Rows from block 11 of a small sound classifier, named by matrix and row number. Rows with one number within an expert belong to one neuron, the router's apart. Each number is 128 + 32 x the weight over its row's rms, rounded and kept within 0 to 255. All counts start at 0. Numbers have three digits each.
Before each expert's rows are labels from the 100 clips, of 14976, where the router gives the expert most weight on average: "strongest on" is what is common among them. Only what is clearly more common there than usual is listed. The data: notes from a synthesiser with random patches. In brackets: how many of the 100.
# router: router (model.blocks.11.mlp.router.weight, 16x192), inputs 0-191
# up: expert up (model.blocks.11.mlp.up, 16x384x192), inputs 0-191
# down: expert down (model.blocks.11.mlp.down, 16x192x384, transposed), outputs 0-191

# expert 3
strongest on: bass register (64); inharmonic FM (47)
router.3:166178105172112135191130125084113166124127198142163162072152140111128154122090117136039132119151107117142130134116134143160115165104127135112120153116125083107095106127094134133170143163124107047078067099160101158141181158148159151091115035086085208108145173160114083156167101130132110088178128110176122138147135166094148109076119088102174076081085066165127123082089164110149131123119143076063130123090148069073155132110127054086109100107097075090131119113105162141103107104111082102087153135112170148087167127126123166104140163108115126123126123172105135092140094177134127092
up.1:167133110126100083120141164131117129123082120122093159103130095074154129145100169093066160131217126141141124111134124191134188150105126115066125090077094127101129183097160137149129109099131114000121104150116124123112131189146133173145108123085077132126116152105157158150148073138101092129108155136129099155062126148116159121113115054149113097105140110158112068125078174145149136122134056157108088092125138116131105107137082097127141059096034096106145121121094091090119156089095102175075092161085121174080161163145091154145130116103115135138080139118120141127153097153106132060
down.1:172164070117136126152094147059130116129087141129133125190176139170163137135137137173073112127130113139152106089137168156117141141085158093143106132165111095073139132136128067110163172129157076061117125124146109121131142133149165108116160072135128172086144110130185109109199125102073081132157161124202131108121110157128125154058160146128134081115092097170099132097112162161172095135122153125108165141129159128094129110121118143084098104054110000045091128121112140122129088096169112111112086137092140150075155150084118110138116143141121095160139103076062126176160192116128118094

# expert 13
strongest on: bass register (59); inharmonic FM (53)
router.13:136117124147111082130156103171124120129182175090153101122091103083129201159139145149098127122152088097092085147089141089172108110158134154083113083106119152122141095077101114135155108126144134107155121087085151206057153155170101142078094121066068145087125171217120166133104104147118116137137086140112111145103157165141116137125072097142136137132118146142065076096092091133158158182131105130032133161051096133152153134193117142160126111164086129153137095144125182115096121102102138115098151066099106119155123123092125154130143152095080140085123142131192181050153090171074126127
up.5:255146130121139169182082137134106131125160127148101122147139141163165147126137135149075167118217106097155124118111184171131121099113097109110078095123097127075112163147104114160099131135113131033153083154139123161135186109133177143099126128130098151107150157099114161127138102161114136150115155142155183100166102127139146149095124064127143097116150097169118082151079147106116063135155093187099141092120123114120156150099043099104088091080127026095191143106087152099111096152170133142072142167164162129074156118112149146149101141110114097138105111133100088090184102139098155093
down.5:126156101097111153175096152125084144171101167123155186118149165110163135123105135114109138117142091101148123133189154204132144051115117140125115116098143185106092157175145182121104188112127079131086056148099128111120129109124176132186173087136153155156147222076116090083044159137144187176133208116171164084153127092121122079109116128126087145119145092179153165148145081092094085117140097116090134099153122065190071137102129133072165129061151142117139161115134099107094094161106153139101090104157159108117152118156151105106116098106125092091150122111155145104172112138096115160

# expert 6
strongest on: pitch class: E (81); echo (71)
router.6:064084192133133110074144107163184093151173124102149090116080144121122117092147124122179127139061139140142145112129070117121119127173096126143175156137171179182156100109098151176132105120125194201157171098117160098103103128112096111120123205147156068148066103144116134156085118143167124130085132116078090141130155064102108129161108183167137177125177122072166124128158092094100159122107144108179113156132096121170123141139166156174170188198143200178102125158171123142137106135109168129195161103161099068190112121166164124104156140105149124121145145153141143176086138101132128130
up.1:176144093148119160157130162080089188098101125161127164126140124127140154160096122118123116175182153132144132136120202149174100150110204100117064097086094086082130148144168174097141136138140092035096110156178114114154166108121164142106142073152094168130150110081096150155129131101083118126144079163140191077145103163168134138071137087079146098118079095173108145109074147157147050136117117090107134145126148149104115112152119088085082047081137068083105134091089142089142102123134126098084073142091118179088127136084105125131074118155118106151098132118089150069143098168110125118
down.1:165108168146118109067122065207190102155176124084112101120096188118134161140146089126116147117134109141107112163082057174142177127140104149114153091097167170148166139053129115165161134138136172152144137091122176100114108184113097144103130148142127140113085195136131114129109099149173056173150106149094127130143126116126137161130046153155155185153138161106140088115146031078082163129137112143176090136103159108143137131167163174202137092188112120161164151114079160110137107152132134160119141143143061135107126120131194146124124171104175170109174120147180105105135126072134142095

# expert 8
strongest on: pitch class: G# (93); gate (49)
router.8:147188124140114124180135061135152143140129164119141092076107078112125214163090105125111187085154059085075093164113087157154174165094127100141115084090135144070125113126127135115158101120178134121118108113140135168125172193191134084099149109070093152080150109132137153124122123139101086073107113142138103148127112172095113080109106119146157124146107113096105123103099140142142188118221136127049139182130190129084149130115086140147095097133080092107152086088095155149162131086160091095077124106118143156109161087085119106090181116118063091098120135151093112101122110147151162060
up.1:181117093122106113171121154113158129157073103162112161155153093095117143185061111127099117168175115126120115157101141160151165084151151137118114070132106092132147133106120136104143156152145026104102113129128098147161133119132113194137108105123080148082208122172117158132166129151073094136197070110151182103135113190173120086113167072087159091148140095195119088130100157159210109166128126127086122119139145109129106147105110087074129090019114071128147096091112118127123109176118091146055138124105158132104152137075142177148139160177127153158131118106126142082165113159134125105
down.1:108133103132130124102113150081094153156085118161179162122125117123109103124096159140126112128097113196147151126105188142132128186139163181107144216159108097082156133125165102105163160116128108133155151095061078090154094203117109119162115040157141120146163064157138109119146115130054148118167159113169128088110141127115132153111122163107124105152110151137125168138167160107120090148127136141112112149142091144109075171177162115151123167134124000065081100127170082203136132106144147097144164106167091167163152133078077102147103117159140165113166136109092120195111107144142064123